From a checkpoint of a small sound classifier: held-out accuracy 100%.
Rows from block 9, named by matrix and row number. Each number is 128 + 32 x the weight over its row's rms, rounded and kept within 0 to 255. All counts start at 0. Numbers have three digits each. After the name is the row's rms in percent of the matrix's.
# c10: first pointwise conv (model.blocks.9.c1.0.weight, 192x192x1), inputs 96-143
c10.63 089:128085087147149119111107104120105158071123160158163153162110104178119143166107139114225106076116132099148117102143119096126095116140197156155154
c10.64 107:164109115138167099165137099098117090115125137148142135150120077130194131076127120150106115155165145068149067194124127143080099202059094185157107
c10.65 113:084181098162119139132135144143111104073161138113098143128171101117158081143119135119110130122140141151097116114021132098112114058128110141109092
c10.66 136:097104130149090147077146089106056112236145088123114142111118107105112163101121131079114117085138135176116196089114105121162107115133133117121102
c10.67 121:118106138157160124085114096129089122115037113159127144128095110100087140058161167116125175128113120151094103190125135077140082113104113137158171
c10.68 115:144096156124076121125174142143173159135044110171113127119026117086129147119081147152096129218197115108106045115129139083148040100157124128050136
c10.69 093:109096062109130128130183141131120145194129124166128174096087108100077127136210144160095150153086120162156098074121091163138197063109111129136094
c10.70 116:084103126114051147079114118147121140165142142113119083149219098195153117112123065134108116147126137192157092119172179132120035179112129127111071
c10.71 110:136067193111143136121198071108088101113128151167086153170212166203157144124126084120118113102164095162156118159148141115096105090161197084102128
c10.72 137:085127090119112131129117144128164082183120115138152110106121146151088095116170116114154036106093127175102114127154152108117110109125142146105135
c10.73 128:078125130125095150146125127113167096213107059133105102122071122135095155132118166149104125093100142177114120113099146149118144141175149104103121
c10.74 111:137170113144155113191145125090091162075065152124165131118136074147116138112138124128115146138133105155117108100132068138157123109134102114117061
c10.75 135:164132101119070127077061110134188104096150117129130125134121144135114096127150095136143140203186160176109105120135141139144094203201114108129160
c10.76 111:121125192121103131074151123161134107124131118077120113127228176168162107159162171122149121133152135114140116130138122151112158084153129122147190
c10.77 111:165118142137076175129174124138115149176188050133137101192112130175128094122131072158143113143126115135097164113191127140083170154204065156160095
c10.78 121:101103057133133054121164087102122085101142111148043147138173145129176137110155109147141116196179175129161081113133146124138107172112162137149158
c10.79 089:146141181110091160150138179169083082255142126121114087163126101172101094105132158094146112133077088185134106170065172155151120104108145164116137
c10.80 124:073139142095106126124091156176116114118180122166111091150118134150088086143099132128133147158120119147150085247111127155175072101145123171114094
c10.81 095:135199132070103099123116106098097180069147083133171068147159175135065150129175109136108121115153165142066169096085145153102079110200100129105195
c10.82 103:176118140100149130130086104164124144155167133114093194140077150102117150138125165133072133131184180170163116141132167136129150149135073104134177
c10.83 114:139074092159070122108112134154190092109144108122137237132089113127120124109133123148074141161146130155152088100139119177106151141123110148131096
c10.84 108:182158145136062151101125116158061085091128122116128068095174150199136144087093095162122096113203137164178097150111129157102120177138117127167092
c10.85 115:122165106164033146176122139100191107073159083155098042145183139083123120117062141150126179125188144160103134128106137131141210129171097130121113
c10.86 127:140105166159112119095102058161115098252134130128147116133055118154138109129169196129132125101095146131093158147186109136137187115127087087119128
c10.87 112:123136127091110130130085132154075116082140104111119185170163113133078144128145128102202095066126119161162147147141149048146092135118154099142177
c10.88 115:140080171122106135098142072169150100173180148105121118134058132171140130141192178111168134086175127112091126128096151121138112109107118079108105
c10.89 122:080132166154132163098146095162116159107132097115133123107195168218167154133152121169126170089152073120157121130179080130154174111190198116124135
c10.90 103:149106082134157076183142144157216158138122097089141189177103137117176067117146132141066133154145153105078130165172104182130099191146117152136140
c10.91 097:104126056146088120137125130151148095094102116127089041129152140136082092138094093144146138094160103204170135097101119103155087123039097101218093
c10.92 098:130162144135131133116123141143165217155171174151107125135126136106110087098122115086114096114170163126090162184094102211102123090131104139095091
c10.93 097:101123165151177127092110078121130161147106067136101101131129123140110105100139143102155091100139083100128171118108162124142214118113156158122078
c10.94 134:121105133138063101127114134192103121202102145133147114141136127114120126108159086118092124075109134171115096135162141154162125092145152126117108
c10.95 106:138132138102126118157243141128144132118103116123153188063142131113147107095164142127142146149134123179167075102143127110152116132168116167093137
c10.96 109:131119131144152162106218136115122087101113140095134132172168135159136137160050117124110120114067166090133133091143151118125143109166123153193176
c10.97 102:117114069112111181061142180146070104182083178086104142180109131088154148125150108084100133118141111158159249151137127138096132056088195075196089
c10.98 105:161127132151123208149139122112116120047150139137117126221191125134156123130140077129099113148077151065171133151093153186166131181153166187125133
c10.99 090:202128095087110109161126127138147149163133145088138155160184145063197127170099130086214150116104072123106095118236102097151129129118134077124072
c10.100 098:093154095143136129099155129116107054129081123147108134167139087100145131083103132161123183167147116129124182133132126095140094159154178127134168
c10.101 103:089134082157128183093255117130073064112107114137135123118151122080164139065142095174075143127095086107165137153127124147152111156081106126104104
c10.102 112:116117153143122216183166118134108097166145091045146102188161132108176158153121120100115132152134131081087149116123095137108158097128135144096129
c10.103 100:131047151112124109141127107157101104093155119069158122159103115143102120136099104114152106155176136079150116075081111172105124105112137162123108
c10.104 103:110164144146096187084143154111079090141157155173102109075103132111135157096235174137117112225193142150162070139202117189127126138166100117088107
c10.105 087:056085128148207154107166119131145122129114128149141059116148073136120097123184112115119146149055204109167202088126134195133182166073188160131106
c10.106 115:082117153151089144160184141147140112132162132114175134140222129105127159101078146136103117103113125099143167139125117122148105093168110163089130
c10.107 100:158200124137102162118111123143118140081078110092156107100132103124190154077175115135120132111114125123119129154072106099121112103141082116136105
c10.108 083:210136120128150175171108133090080147255141100142148124126195094133127111105141115086069132091145089144191190149092135129126150143117104150121115
c10.109 089:072135175147069100153122091117163108088121153178090199124196100103131126129127137144139133120119134177085087082154147126142102087124084108106085
c10.110 100:151178110153137094103163125174124215107142129102140082193130154151165121140137163117119152116178103078103112141059125137153139080173171128104169
c10.111 135:106084150107152155057136126088132136161098079088074134119255115127091109104117090144103125117121102099127093076133166115117179133095119162081115
c10.112 094:136135115084095143137096153127193073117096111092131141094137112145110134131169076132134128052074199173152139104149161083144119188128109169137100
c10.113 103:121136147117164114142108122106104126121152124148110119141144104136121161096078137133082094198143114136179105224197081117073139188120091135080150
c10.114 095:141117221113083151110112122202099069100121168111121105139105103191140147172130085144101104097142070103121063088128130131126099124118156150137062
c10.115 091:121176156103127192139143126149069130130109095124098125119139087189092149155155115132120069122099122103179092169063127121152151136137155146211110
c10.116 103:108122123101079151139175129121074101162112151099129116172118113142128163110110126087122130125132149146078186133083116136125153118108115097097119
c10.117 106:126098126114117117075122163152166129154130149096152184110145171143132166099181114205134187117087125137082103112142152140113105128139099142131140
c10.118 112:103157129119098152129198137146152087129121081142098168140133118080193150119091141112184137186105093101106108174113105186126160138140198130136123
c10.119 112:101133185113085127123123163178096114122165109111145096134107095106124116118117117139134146128140128101117102111164140079113080112090180175149100
c10.120 118:116144117121076114068148095123118097135147099168167203170147106098138025095198089123131133116116126150096142129113132115143107140130135103119133
c10.121 093:126141117137170142112193110086143152156205095096093133148119092108131157158149100134113064100092152169140175122093145092090079141149112183184144
c10.122 073:119115125138114154188120139109128145137134097095124178074136099132141131173128143106152099163112194153147127124127178094172109136126112097086160
c10.123 087:102138156161116070133084133131207121125117142091093088116153132145088157128255112100149169136100117224141103110177110186111132175131161142103103
c10.124 086:095132050108153097111157149110168083131155145102125135105087126099156139119110145142188126186127086103119119087106117156180159139124108139186200
c10.125 107:092161132158127102093138157136122150148112146156196108078047118121098126148129139151154162118203098081112113133132100099128147175162070134088192
c10.126 099:212130114050064119116156139213167128200107134181147118135118097083095118114224136139117143031137116144119151094132120159163153117107140145139141
c10.127 106:156114104127100124066164110037130183112105138114105147149139122071138142132158114154126139149147190124199151184117165099136091166178123127170125
c10.128 091:135120155155137120169090119089112110122105143130148138110106080138160115195196118176132121080183128171107170081101142110138142175143174143095245
c10.129 107:057118117128125189132139127099144111141165155107139100182107083125122177157101098116163141180189140145114203121097132133163139150146132182174098
c10.130 109:162100105117084116127089094130132117120148139194172068103136157063106090172152109135149088076178155115070144084126077122102173138127107100094076
c10.131 101:121141107111143141103112103098088096138185136140161094125091116092130080146168102118126064059111143118139136111140098124162153170117152099090160
c10.132 120:131114107150115164125128139116145153128133078141131129114081078142088116146249134135113142156132146143111079082151136082103103117124104093100160
c10.133 097:058078105145117103111115126125163150111148126156161064128091085110124048099168139142143124142186149118118162129129143144150104118142157132138077
c10.134 098:109125125182118078153097124182116111129146142166111110121102146129135116133208151145186083092086111144098153087112102140110077080123126118136134
c10.135 125:087119121139069188123082126111152125118109084196149094108152106128082090165196130136099072095095128139108133124152136179139103162152089106091203
c10.136 095:099102134184153127114074113099104117092131111189121106095069084100089098125151092112079195118095131169109154161133135073122187172128067097123121
c10.137 112:129105111128076150135168157146102193117128113146122168087130110068183172093170125122117143189112181112177188115113151195127193161191083146135158
c10.138 089:162101086061162104068109155094152086111174120149168103150147128076122123110185072179130127116126141107167132153100115150130112135160180125147181
c10.139 074:119102084164160113109099086105144115136083102128166099166087075135080150135125155169143051172208126102084118095122127104131209161108127159101042
c10.140 110:135180122158093188138094143100138172048116110092123093152116087136129088121161103188107124099190192089127233102143128085151121167168135134117086
c10.141 086:129153119088127108126130192089133161082132128125132075109139108137105114105113076136113122097155148153059106096130154097145151121154170134152129
c10.142 096:146130183153130103142130118142103189152099118155141083097123136159088098139143182141197158146200145119136064162067097105146094115115171075141115
c10.143 089:117127139171104164108171131124115124090146133076063113104118071133112109099134144131121253179168123099122135158137088148119091131142166175145096
c10.144 090:130129115124120107153124090158091139106163132074154159209109134082121134113132142155116137086145091165155122193170113072140158149208150124130112
c10.145 079:197152115120219094135138123124137126096064154172151067150118106154154156121145124125144090209187150130144124156126145123138108129141067113114178
c10.146 081:161120154176155173055219096167112122107134145120152125166094115124073104170102104088091109227073126189126122099158101136141067190139122091122166
c10.147 105:106084170136134121089119128108131124109149136115117154146255116137078107119134121161132114102104155136147108134077127124044173125091106104148107
c10.148 111:182048177114087169084255164126139114124058145134152094129165123068138115097107157133164098116094100117152181101166142129123126166090095142094132
c10.149 085:131121179100125228114079164094136136136103182166098136160127110171129154156130201136120175139131152179192156096179107106151139145174122127133115
c10.150 092:132125118082162191097087134088117077134145170176138110135124111123190185119154182168161085121143068094135110126114127155120160129094112130132208
c10.151 081:117132158097144155133151163119141142080159163142120086125084141113096110125091151085152132101102126131100219128137103185175145146201182225182160
c10.152 081:092135091135121087134144118104145134133118098097149115111090096119150122162103119137086140156199162137124143141140140159156207139186142131220248
c10.153 093:125104121147116082137109099200148097083157107233138155117155120127108103147132140158186141185167135135185104147152147039163082060109142171117124
c10.154 093:086084059180105172159255156109091149107128142150103171112111135116131113133165157167184118198113128094157180123146116131100119135115161169144168
c10.155 084:112139117142141171143107150162107130149114112120079090130193132082078113131064126125106096128166118110129122103121113147132107113143118126095156
c10.156 098:112157097098111125178166142120120114102178093158135158160042138073148122080066129082133062099081109094110115183147104150156187103099080155049152
c10.157 080:183117087101150164109155122123150136161132082096129179084135129083159112165138097104133165136136147200100155084090122078129143124210143119134107
c10.158 083:135135142138255193101131142073130147139211176121124121105113174082173101198204095100084139179164104128110156165107169093132144146103171139190124
c10.159 092:128129110143094140147185073113165139107122140120144130161093157119115187199136180128078066099183184109116177150152106109118133183216119111175095
c10.160 103:082094135136094196096160150135108156077112158125103129171124145153152137151112109186127101194105124153129162050139211100177123157169155132202092
c10.161 101:100122134102137094211114127103128118104092080154105106151122129119109174102129077135114082169130123128130117137141097071114255081107108091108214
c10.162 083:113100121155148107142072075082168134075137117169110145116170137133142148149129113153134082125095116201132110106129114129107123140107175165130080
c10.163 101:134126106159158140085131096133148101109147114133069107124180122164213164131175129129117172117176144105127150130138107126110139145149133125131142
c10.164 106:106125071113160133160139188146118119136113151136147114135170132133116113133106135183125128155157092084160137174108122085136177098170144104097153
c10.165 073:116078170143162116128071156142191142131185112113232120155172106090171133163111169203146106092172151185133120118153107129154145068099102136118150
c10.166 104:126150125078140118171107103126096095133137112144125225129112114096157144102126158147106101121148122128189156110147157222148070141112130127125162
c10.167 105:147120147127103141170125104170111129122078133128100134087119142094122076183113095194100164116197123118114165089151112105163122184178121150089110
c10.168 071:079118151128090113151163059156096109151098142099119112147125218111123064100185172176129226140138144180131126165112089104086196104161112158136100
c10.169 078:151123132124153133096181120168127127080146127125117134153134152121171131107099088146158158137124138199135059125107166108127159113089177170106113
c10.170 113:152104118170140112118129153149090121210120102159137126119113102121116135125155170121113175161135126108215134107112113171167134113125142142135148
c10.171 082:074131129135129127117097143123100142069116135209100101135139114101119071087171161121111092097086141159128166183165103146160083125129102124161097
c10.172 080:076124089094113185175186107120084130154112100122108163127113126138132157137139121110200101079149137098118119108123146125104082110120132158205168
c10.173 092:195130120224156107115151059121118139145112133137102145132102091151199111151091113138129132156136124071160145106131136148127125150122149138131152
c10.174 099:154143108092114077179120175108201093164143090063149092101082163125100111119114149063144076194204136162120111141185162095083122138119168141165039
c10.175 091:132158141143154140151130125133129154131127106148159096153125106222159128144113060154132086249146109189114189130153147137136109152135208148129118
c10.176 096:089138163108097100193097150155117135170132091146102136112117068139127091172107133101129114132125107143078140143080136182115189115120118167131142
c10.177 100:141182099141108142148169123133118096078120090183125154135018152123132139145181137133188136126151111127158134136171086086121196179127100137137255
c10.178 083:156146172180151083168098056153133075114160117142128118141094149124101121125128119184156157148136147113109099136065132101086150177139161162157091
c10.179 088:137092131138159121048133171143163151119189108171141123128138095173168116088113126144104109168152134085111139145140135107151182173182074124126101
c10.180 089:137131138154152122126104104202145075172134124181105126129092156140160142110157104122126088115115160131145076114068134155138075119063173118100117
c10.181 099:109147156129190110147161084155110148140148130098088239116135102123122141147094136125084150117094098095122126149169129097118144134123128131125152
c10.182 095:104123098139100117126115181221154153208116134191131164116141129151130142088121107141160131160068112121157120089139148101063083118174106102095097